python train.py --model="sound classifier" --dataset="synthetic speech, music and everyday sounds put through simulated rooms and audio effects" --train_examples=39062 --input="waveform_16khz" --targets=["distance", "source", "number of effects"] --num_classes=[2, 4, 4] --arch="tdnn" --norm="batchnorm" --activation="relu" --channel_attention="eca" --depths=[8] --kernel_size=5 --wave_channels=128 --wave_strides=[5, 2, 2, 2, 2, 2] --widths=[192] --label_smoothing=0.1 --loss="cross_entropy" --init="orthogonal" --optimizer="normuon" --muon_scale="original" --lr=0.017 --momentum=0.95 --nesterov=true --orthogonalizer="polar_express" --adamw_lr_other_params=0.0019 --steps=11200 --batch_size=256 --epochs=73.4 --lr_schedule="linear" --final_lr_fraction=0 --warmup_steps=330 --weight_decay=0.0 --adamw_weight_decay_other_params=0.05
Rows from block 4 of a small sound classifier, named by matrix and row number. Each number is 500 + 25 x the weight over its row's rms, rounded and kept within 0 to 999. All counts start at 0. Numbers have three digits each.
After each channel's rows are labels from the 100 clips, of 14848, where the channel reaches its highest value: "strongest on" is what is common among them. Only what is clearly more common there than usual is listed. The data: synthetic speech, music and everyday sounds put through simulated rooms and audio effects. In brackets: how many of the 100, against the usual share in percent.
# conv: width-5 conv, dilation 3 (model.blocks.4.conv.weight, 192x192x5, each kernel summed), inputs 96-191

conv.92:468489502450499513492526482503476533491522505495504485513514513503484488513470464514455473518489498492521482522516504515441503510491478537519550501507459481450504511529515532501504486475555514488468523486496553480485462501510489478536468477499457515484521445506501491453518461517489521518
strongest on: bit reduction (97 vs 13.4); everyday sound (56 vs 24.9)

conv.166:480481481493485505490472543515500535505479483482521505491511524537498453501505463525484453508538530508449523537484504497490499528463530496505489488495512510541485562488550546466531448531548511468505524485501482566523486498519466512520514482514504511449480516532481539476513550556489472512
strongest on: dropouts (56 vs 12.9); everyday sound (55 vs 24.9); reverberation time: dry (46 vs 20.5)

conv.162:525497517470522515483469537498468527475491512509483479442482452493545475508466480528506524530537490487471481489516459499527483499496484493482524482476488490500518518522469518526489465460490497502518522481522511517508495462470462498484456501480451503491525532459482510502469503491515528496
strongest on: far (92 vs 39.7); short reverberation (80 vs 39.3); everyday sound (60 vs 24.9); reverberation time: 0.15 to 0.3 s (54 vs 19.5)

conv.49:518486535473543508483517505516484507480483521504501530497468490502462519434514511499511522508484529513504542499477549464485489519431513477513526484514502446537515539448453490488500452507509510473535477516482479532470513482477458521500473500487502463504492472510531484506497468474496480516
strongest on: short reverberation (73 vs 39.3); far (70 vs 39.7); reverberation time: 0.15 to 0.3 s (52 vs 19.5)

conv.136:519515509487461483490511533479512499493541489492490480470479510455477499485478538498480492533505508478462475494490458499511521498510483474479503519512502459473495453544495484489499492489542529546506468485493539503487508453523518515538519522487515517478509497509500519541451453468544480440
strongest on: reversed (39 vs 13.2)

conv.97:529507529457504536529512530528483506485480494533522484468466522498489528514529486517554463475495462480483454500524489491483467494479504492531523524498507559538491493499514535560517496455523467540467478518495486528507519517484502462501463520493550504472511518530540484480504499460491514496
strongest on: speech (57 vs 25.1); number of effects: 0 (51 vs 24.8); dry (47 vs 20.5)

conv.100:526480504508531491437482503466518527523498524511487480523505490518463533523498510542519488481513519497511475485476512510502470533475504443458504498495511464511506516515503502449465479516517522497493529438514516549489480528480500478523486486496456481493549491486519516528525530510466537482
strongest on: everyday sound (85 vs 24.9); far (76 vs 39.7)

conv.67:470502498459501482501481505479446501461455513480493481523527516510495503517504481479503508491495545487521480506495512520445496518470526467456540495494454547485510475504502498545513527523493517513482490494455497486507477496504474455541459464521434453500492490496511521508505472495513463500
strongest on: far (93 vs 39.7)

conv.58:444505486511486494498501530480519457506473536510545521501509519475490523471499523514466513521450562538507462467465476458492514477478473498499504497470518480509525486547464473498490505469537480485473492509492492414507507483497485511535495517496505508490544510493479492551492544490495522496
strongest on: far (87 vs 39.7); short reverberation (84 vs 39.3); reverberation time: 0.15 to 0.3 s (60 vs 19.5); everyday sound (53 vs 24.9)

conv.110:486525524489511446449504470505497521522478469475506497502494478532483499496477547463470489503506478492511470506491491471517511504503472496478503513499484503507552493492490479512505530478526533505530512504488514472518502474469549492501558495529477472494537531483474504444547515482530466516
strongest on: tremolo (45 vs 13.4)

conv.12:503481501498505521500509429521475521464497486531479479526536511496524490440518497523444490518480484558482493507465477505499496481486513507514504517510472501506491478570467484475510529469498465485471495523492494481515524489489519512538510476507490479454498486491523494541518494461516500481
strongest on: long reverberation (79 vs 40.3); everyday sound (67 vs 24.9); reverberation time: 1.2 to 2.4 s (50 vs 19.6)

conv.118:463505486487495499497439444505459489490494479518510492492494518463496448504498480486487512556482506470492485456516503515502472519518484483481458498522456491503483471448477523507480507543442504523509498491486493511458498513481450503528487479489513536533555479483480483465463463514472521486
strongest on: distance: near (66 vs 39.8); speech (65 vs 25.1); number of effects: 0 (65 vs 24.8)

conv.89:518436541501514507504515484503477493561529464532498504497450516491537515476534515485462495513488486512463482502487503479518528511485491498534560504514485500490552509516468502513486520493506515474471500507511501553460501512545532456536506529495492506523487488468517478484509504480470486538
strongest on: tremolo (49 vs 13.4); reverberation time: 0.15 to 0.3 s (46 vs 19.5); number of effects: 3 or more (45 vs 13.2); chorus (31 vs 13.2)

conv.115:498572455462516502517538486461471493485530439504468455519504480484505528532523482481496518496481515522535499490480521504503512517501495551517478484471519499512539483466446506491525436452493497530462484504495559554506508490497515509481485460478492493517553528481511458498522482470500485506
strongest on: number of effects: 0 (58 vs 24.8); speech (56 vs 25.1); dry (43 vs 20.5)

conv.142:452507509498489442476494541484513488488491542472497455513507503507456503495488499488471528535498554449502505498492533524497514520486497487467519522499534565517536503548510497505493536526560517477501477459489481485526528540463488488467490496493500464480516524495484487526482514517514459517
strongest on: far (89 vs 39.7); everyday sound (70 vs 24.9)

conv.178:441498520463497490519483493490495493522517496516498538475500489512480470523513490535522528496498516492491521493468519452502512493450511446527473566452509494533513540474505481517472499498509530482511506507486515490492519522482502459535521507536488495497517484514516510522510516469498525476
strongest on: everyday sound (85 vs 24.9); dry (41 vs 20.5)

conv.53:535492512495541480552463511517509508487502491480512485534482497484493462485558490541496460521504486520503515488494473515465485580498523469511472483506486518545524526493477495514485508489564514475496501533518512526473482481493493527519470499501486487549526512427503495474441477516477481494
strongest on: everyday sound (53 vs 24.9); number of effects: 3 or more (53 vs 13.2); wah (42 vs 13)

conv.112:502480509459497517476529544471480517510478484510485462510491510484499516517515480488512503498512536507537434540497504509527493531518502516492515510489484452480491525508502491513553492472489517481453490507500518488509533459558529528480521461482516526513519489487497456492527502510495483552
strongest on: everyday sound (81 vs 24.9)

conv.174:489481479508506471477503450513505486502565509468470488450497515504496539467436532543514533511519497491497547467570521491479492487545514483493522504506462464474465497532483492488486469496500496508521501491487510549473513533502490469532475493485485516489465521484532465494498511491493460491
strongest on: speech (59 vs 25.1)

conv.6:521516517473454521504500449503509479486550469507514492493482470530506484541519503487516485491464496516439485503474474507471471476484522471519503474471476537485515527442458486511499469458488476495462475489460485499506474554502449502486467500468574507483535492470484484479487558518476521510
strongest on: drums (85 vs 25); number of effects: 0 (64 vs 24.8)

conv.73:533494480485497522544465508472520492532522480485501504502499486486542461507490501489504507501478504454476550487546506480494500495517493475481474455481523579471527482553496501480460478522528480498516498464492499473484560553482478494475522474482516493536499477522512493497455472512530504523
strongest on: chorus (39 vs 13.2); distortion (31 vs 12.9)

conv.81:480510477463488495498484499479512520494498478519470469498492487532509511533473478509492525492484497507496488574493498527509496457567515484468502468557451478482497476444498502483480510504509481495507533510557457503498474500492493480500517474515514472514483473470528511492440522494467443483
strongest on: band (91 vs 25)

conv.103:475486476482506505506498507514508496462453473493514497519453542472464471509499466521486525523527522471475477516481501476505515492470496524526488493496508491511502479489520482483506501510476524469507499513506448481480495501468503473498445507532438495472440516465477555491536457504490492512
strongest on: speech (78 vs 25.1); number of effects: 0 (50 vs 24.8)

conv.26:547523472485507492526506448481513500514520526512497503459487538489509535501513475491529493482479529520482502510498546492485494456497442503502474518489517523505518498478480450504479520406513510483498495535493503471502455477477489486518498501503504512494491509520466484491447522492462523539
strongest on: everyday sound (61 vs 24.9); tremolo (48 vs 13.4)

conv.184:503532531499473483477525553507499483497465535492508494533486489536472496492512481517547481480462518516524463545477520492489489494491492499467486483485529487490505477499521508476516528491512505471520463514472536498564536474527475503520528463481551494469540492497475475526485509492547520478
strongest on: number of effects: 0 (53 vs 24.8)

conv.105:501505492500489484469487532507499467527492545532475517481457467499514499457482506490513547497493527482480467464495560451493498526463540523512507520467510511479475480508528512491499480500487466503507513527532491469462529498541505501448462500452459490511526525549497464462510465524502510487
strongest on: distance: far (73 vs 39.7); everyday sound (64 vs 24.9); reverberation time: 0.15 to 0.3 s (52 vs 19.5)

conv.60:496513500482481494556551543499487497555523527526477500514497500462521495503496523529520484456502505511494480490487492517460509480499522498469529491501503549496484497508473522546522533496543504480450514468542526496509483508529489521503466491473524500498524490524506518515524549450489482469
strongest on: speech (91 vs 25.1); number of effects: 0 (67 vs 24.8)

conv.55:458547431499516467528533505459518485539452473514499514526521488530464514512480495543496483485466510483496494521497536495496463488490493513446504463484504498466498531490486515491531496466498434473469488486505475451527473510491523482510526517478497544478537544504519516509499528504487503475
strongest on: drums (88 vs 25); number of effects: 0 (60 vs 24.8)

conv.36:518525482477504456521521476491488435505543455512498493488476515477510483537503525464497487522519468513493492538502533524535500513487476511534490485507498467505506493517511511505545490534534514508461498484480493450472469506492531486523469467492511521521469515460506509464470499498504476500
strongest on: reversed (33 vs 13.2)

conv.96:510517515485489463516496450515514514549516506542479523473531501541493502501533496496475472538467497488479492527513477475507479478479507509496456473488470511484543475553459502447478516461533433523473488506484482468512478534449511469550513493476535515484507487464541498464484495489511520501
strongest on: bit reduction (61 vs 13.4); everyday sound (54 vs 24.9)

conv.190:439500490517526506526532490489521481498492473532499485484463504501485533503540489536451470462518487522496472473481506475487491493491555468538496497499515483549560519483455471486534488469470445497514498480435518496484507520489466488517451548492539486499516501480517502482494489477523503520
strongest on: number of effects: 0 (55 vs 24.8); dry (43 vs 20.5)

conv.70:558475506514470508506499479509478474495501457501510517565513489506488504478481527527478532473527557497513485514516472536495489492513484470512520496515517460501487517481476512499460518508480489474494516476492476505509471493503497509500518510528505484521453484518519517491489499504530528459
strongest on: band (60 vs 25); number of effects: 0 (60 vs 24.8)

conv.72:529508478464474478473519499517472471491507540468480500468498478491510506476502480529534495493464559499445515485496524465509474512437491490484486506501556466481532494554508497495475482503521496503476499474506492500493485502520543500494465519480513523467531487499505492499454550505493518468
strongest on: far (88 vs 39.7); short reverberation (77 vs 39.3); everyday sound (58 vs 24.9); reverberation time: 0.15 to 0.3 s (53 vs 19.5)

conv.37:489531489513522518512482505523493501497507524480470489488519518514482498544500494495515525516561465513474419452515483521501498513508510469510500496476479518470544488504452519487519530488495511529525486493525511473533517487499491477507505565528457477551535499449486484495500474468520503508
strongest on: distance: near (68 vs 39.8); everyday sound (54 vs 24.9); reversed (46 vs 13.2)

conv.93:539529515486498495518478440495533510513507465485466480469494496528512555462517494469460475519518537469476508526509494489512495513457503500504470531510486492522475484517459491495452460488491475510496473509480515491525539505491475497529571486497470528450496496513512476493456497508511526510
strongest on: short reverberation (66 vs 39.3); everyday sound (58 vs 24.9); reverberation time: 0.15 to 0.3 s (49 vs 19.5)

conv.39:526516504476512552508513493527498493504527456527514456511489498485483533554478500480528491486481484479518472516495532507499535491518512545524535511490478502495470485488489517461553466474506498499449509501459535492489467509488548483512497462513493483507495548446493524530496464516469456514
strongest on: number of effects: 0 (65 vs 24.8); dry (59 vs 20.5); drums (58 vs 25)

conv.23:489534486521493545471516475476530487515495488484508484511489503503500487489483483506453501541472538459502540501529507533497480470484517491518450529476470552512478484526528497504482470464495494519468521512494513498515501518507472469446506476468492451515519501524537462507520496471505510497
strongest on: speech (82 vs 25.1); chorus (33 vs 13.2); bit reduction (32 vs 13.4)

conv.22:482504500536491476526525487505505496511471516498493498487508484480441524516520533484493481475543470485489534488477460503486500456501557495548504509415491491490529500486546507516517491479504474471541471526486500475475524494524506525495536562473547526523529524489525554490544536463520519496
strongest on: drums (59 vs 25); reversed (37 vs 13.2)

conv.61:458477501505509506508532502500548499481512517522505524504512500524488488504545480527479500460502490482463492502522478551505516532503489518502499490516512530466475525533513479486488505475489492487500514560480508516541523536542518470461527491493486505494538506485498449492502478465549489507
strongest on: number of effects: 0 (73 vs 24.8); speech (68 vs 25.1)

conv.98:509479465516464501494506472507493494483507433556482497483550469538513506473495507489497513520490474457493499481513578510485478499461519453485512492480501472537507507498453513503509457490478486526511476509488511460472502544490543475505488515498461493502478527494474463495521487493500499470
strongest on: drums (55 vs 25); number of effects: 0 (50 vs 24.8)

conv.40:530486484492493502508497497501497492469521476487525507487512453513511491468526541507495486518512502501485458446528501492493439495443493521490490491511493471528451479540505524488524501452502486503458490517507495494478470490482464512514484480483526525468455459493503504533479497509491455512
strongest on: drums (54 vs 25); wah (52 vs 13); telephone band (38 vs 12.9)